Rows from block 2 of the decoder of a small image denoising autoencoder, named by matrix and row number. Each number is 128 + 32 x the weight over its row's rms, rounded and kept within 0 to 255. All counts start at 0. After the name is the row's rms in percent of the matrix's.
After each channel's rows are labels from the 100 images, of 14976, where the channel reaches its highest value: "strongest on" is what is common among them. Only what is clearly more common there than usual is listed. The data: simulated telescope pictures of galaxies.
# conv: 3x3 conv (decoder.mid.2.conv.weight, 64x64x3x3, each kernel summed), inputs 0-63

conv.59 052 [128 136 145 128 131 111 199 136 131 123  87 125 124 122 133  98  98 166 132 104 135 108 126 128  68 128 124 122 128 122  96  26 167 114 112 123 128 185 128 111 123 128 124 115 128 153 132 139 130 129 128   0 128 214 120 123 110 129 122 123  61 111 135 175]
strongest on: many stars; barred spiral

conv.61 059 [128 110 127 129 119  91 138 119 123 119 237 128 124 142 129 106 127  95 127 127 128 131 118  14 163 127 128 155 142 128 134  96 255 125 102 105 127 117 128 109 129 126 128 128 128 128 126 141 118 117 128 126 120 124 127 134 128 128 131 145 127  51 115  76]
strongest on: many stars

conv.8 082 [134 220 138 133 123 123   0 127 127 108 128 130 148 111 131 133  99  84 138 138 132 123 124 127 123 129 133  21 124 127 136 126 167  86 109 123 128 132 128  19  99 134 134 155 128 136 143 128 130 129 129 129 126 131 129 135  98 129 148 116 116 127 145 127]
strongest on: many stars; star cluster

conv.57 050 [128 136 120 128 132 129 137 130 136 167 126 125 122 127 152 128 134 128 127 125 128 129 133 128 130 138   0 132 120 126 127 124 147 130 125 117 128 123 167 134 161 133 129 156 128 128 138 117 128 131 122 125 129 128 133 126 129 137 129 181 128 121 121 126]
strongest on: merging pair

conv.32 059 [133 138 134 123 134 132 122 138 139 121  17 128 128 126 130 149 118 162 133 128 128 129 125 232  89 128 128 124 113 125 115 155   0 132 146 154 128 140 129 131 131 130 131 132 128 128 128 129 139 137 128 133 131 138 127 116 121 128 114 114 150 192 142 206]
strongest on: many stars

conv.41 057 [128 121 112 133 119 137  59 124 124 127 175 130 138 133 129 159 128 107 147 151 128 164 128 134 188 128 132 100 122 129 158 231  89 129 147 136 128  92 128 138 129 131 130 141 128 119 130 126 142 127 129 255 128  79 131 125 131 128 144 131 210 135 127  84]
strongest on: many stars; barred spiral

conv.31 093 [149 128 115 139 132 129  47 132 163 125 128 116 124 114 136 130 103 255 142 129 128 114 160 126  74 128 128  91 122 128 123 128 185 121 165 188 128 129 128  99 123 130 128 135 128 125 118 122 120 111 128 125 128 120 125 120 117 128 177 138 127 128 112 129]
strongest on: many stars; many-armed spiral

conv.25 047 [128  95 130 128 133 128 133  92 128 114 109 179 130 151 118 128  95 130 123 128 128 134  60 132  53 128  71 124 107 127 196 101 150 125 121 141 128 174 197 164  18 128 128 106 128 128 116 128 128 153 128 161 129 126  92  82 127 128 236 118 135 117 128 129]
strongest on: many stars

conv.26 108 [128 118  77 126 134  87 147 126 128 127 128 104 128 159 113 120  60 128 133 121 128 128 132 123 122   0  74  95  88 128 129 127 121 114 123 128  81 119 129 159 155 129 128 123 107 128 127 127 122 130  43 119  58 123 128 129  98 134 130  75 132 127 120 133]
strongest on: round elliptical

conv.60 056 [128 118 124 151 255 110  72 127 127 122 112 128 121 128 130  81 122 129 128 128 128 226 122 128 107 128 127 128 140 139 124 128 144 133 135 132 127 131 128 144 123 127 129 128 127 125 146 131 123 127 128 125 125 128 127 128 113 128 150 127 126 105   0 142]
strongest on: many stars

conv.10 054 [132   0 133 182 137 128 212 131 128 118 127 129 129 117 134 128 115 206 143 127 131 166 128 128 122 128 131 150  62 106 173 175 109 125 163 142 128 110 128 160 178 126 129 107 128 124 108 135 139 187 124 151 124 128 146 100  87 128 114 124 145 131 116 160]
strongest on: many stars; star cluster

conv.2 051 [131 154 112 131 115 127 115 171  76 171 146 151 158 104 117 126   0 143 124  69 129 131 110 127 102 129 134 108  70 135 193 116 141 129  71 159 128 137 156  52 128 145 128  61 128 139 131  84 156 139 133 110 132 145 134  67 113 129 114 122 120 127 146 144]
strongest on: many stars; many-armed spiral; winding: clockwise outward

conv.23 056 [128 219 102 104 129 122 128 153  93  83 141 126 116 128 128 124 119 122 131  61 127 128 131  99 183 128 229 123 135 126  55 163 141 137 130 212 128 116 109 128 248 148 121 117 128 127 106 149 127 126 126 111 128 164 140 129 121 126 108 113 123 124 127 144]
strongest on: many stars; barred spiral

conv.63 050 [129 125 143 168  34 105 158   7 126 142 120 128 165 143 130 130 102  94 114 236 128 124 128 129 115 127 124 144 146 128 236 123 142 131 153  60 128 132 129 130  71 134 139 128 127 127 129 152 129 121 126 105 128 139 134 116 121 127 141 122 135 129 126 128]
strongest on: many stars

conv.7 046 [128 125 118 126 143 171 121 101  32 128 128 128 109  64 128 126 184 123 128 127 128 116  97 128 159 120 128 246 136 128 155  63  87 130 118 181  90  63 128 119 126  98 102  92 125 173  95 134 128 107 121 128 129 109 109 189 128 163 116 158 115 151 110 118]
strongest on: small; round elliptical

conv.35 046 [128 156 146 149 138 126 154 149 148 151 149 147 255 113 127  89  87 238 102 139 140 198 128 132 143 128 131 117 148 130 130 122 156 130 107 144 128 120 129  75 129 122 129  99 128 142 129 154 157  98 124 129 128 176 193 139 106 129 138  82 145 128 133 130]
strongest on: many stars

conv.20 064 [128 130 130 163 122 132  98 108 128 113 129 125   0 133 133 163 131 134 255 135 128   9 136 126 126 125 126 129 129 133 138 133 116 122 147 107 127 135 128 136 128 124 134 134 127 128 125 137 120 192 127 132 128 125 125 129 126 128 123 128 128 111 139 128]
strongest on: many stars

conv.34 035 [136 138 144 195 119 165 209 118 141  69 166 128 130 131 127 135 134 189 170 183 129 166 132 127 131 128 129 129 225 130 136 142 170 130 149 110 128 126 128 181 129 125 121 120 128 134  94 139 131 130  22 145 129 137 145 106 188 142 126 140 152 161  75 130]
strongest on: many stars

conv.54 061 [128 159 126 146 111 131 111 122 129 123 118 127 134 129 128 130 114 117 131 132 133 145 127 134 226 128 138 120 133 129 122 134 128 114 238  99 128 128 128 126 115 127 129 116 128 121 126 134   0 122 128 130 128 133 125 130 120 129 159 127 206 122 118 154]
strongest on: many stars

conv.1 051 [129 106  93 127 152 129 171 172 128 129 126 128  73 198 110 155  97 122 145 123 128 147 127 128 141 128 126 255 135 128   0 127 128 129 119 176 128 121 128 143 111 128 121 174 128 129 122 159 122  81 123 112 132 122 101 137 132 142 145 155 128  93 125 136]
strongest on: many stars

conv.47 124 [122 121 126 128 138 131 124 127 123 120 126 107 128 140 128 121   0 119 142 125 126 127 127 127 129 129 108 166 131 113 138 129 133 157 140 136 128 134  89 109 128 117 128  39 134 120 124 166 127 129 132 128 128 126 123 148  66 128 136   0 116 115 132 128]
strongest on: bright star with spikes; round elliptical

conv.50 052 [128 137 119  93 214 104 131 248 133 138 156 119  98 131 127 123 148 151 141  34 130 126 131 129 156 128 128  76 109 133  31 131 102 121  93 215 128 125 128 127 185 112 128 131 128 129 103 117 130 163 135 136 128 122 128 130  93 137 121 130 128 123 131 125]
strongest on: many stars

conv.24 062 [128 123 116  47 138 133 175 132 126 115 126 127 240 125 128  87 128 116   0 114 128 255 131 126 119 127 122 130 128 126  92 120 115 112 115 141 126 119 128 123 128 125 123 118 128 128 132 145 127  81 128 127 129 121 123 134 122 128 132 130 120 140 116 128]
strongest on: ring galaxy; barred spiral

conv.5 071 [128 128 126 181 128 128 174 129 249 127 159 128 128 116 126  94 133 143 125 115 128 128  92 132 165 128 128 125 187 127 127   0 147 134 110 128 128 106 128 125 134 129 128 137 128 130 147 132 132 126 128 126 128 132 128 129 130 128 131 133 125 122 130  67]
strongest on: many stars

conv.37 050 [128 118 127 122 139 124 150 136 124 125 137 128 123 139 128 128 124 139 124 126 128 110 130 120  23 127 118 150 123 126 126 110 127 131  30 166 128 133 128 123 135 127 127 125 128 138 125 137 255 127 128 125 126 124 123 135 112 128 107 109  78 129 140  99]
strongest on: many stars

conv.9 069 [155 163 129 120 129 113 199  62 123 128 124 128 123 146 132 117 123 120 122 135 127 120 125  73 103 128 128 125 255  91 128 112 255 128 119 127 128 127 128 120 127 132 120 117 128 128 114 119 130 129 125 115 128 128 128 121 120 128 129 131 128 131  63 137]
strongest on: many stars

conv.46 023 [143 125 128 128 129 124 128 128 128 128 128 128 128 145 128 102 126 128 128 128 128 101 128 126 118  25 128 129 123 128 128 117 126 126 121 105   0  80 170  79 125 133 128  81 128 128 114 114 128 136 137 127 128 128 128 129  93 255 127 128 128 128 128 122]
strongest on: round elliptical; flattened elliptical

conv.56 064 [142 130 121  99   0 120 179 108 131 134 133 118 131 138 120 162 115 127 131 132 128  47 144 126 142 128 125 105 124 114 131 125 131 133 130 130 128 122 128 111 147 128 128 132 128 135 111 120 131 132 128 130 128 129 125 126 130 128  99 117 126 139 255 128]
strongest on: many stars

conv.48 050 [139 149 130 156  81 137 209 134 135 131 129 130 139 120 126 134  52 226 132 121 138 169 118 129 114 126 129  93 239 135 137 115 120  98  81 145 128 125 128 119 141 128 131 123 128 131 145 114 160 165 129 131 127 163 177 116  62 138  66  83 160 131  86 136]
strongest on: many stars; star cluster

conv.12 058 [129 108 131 126 131 167 165  64 164 127 145 130 133 123 128 149 130  54 144 177 129 137  90  80  93 128 108  96 106 122 181 149 122 129 175 100 128 128 128  81  52 146 129 145 128 128 142 123 128 129 128 130 129 128 129 112  78 130 129   0 134 177 127 181]
strongest on: many stars; star cluster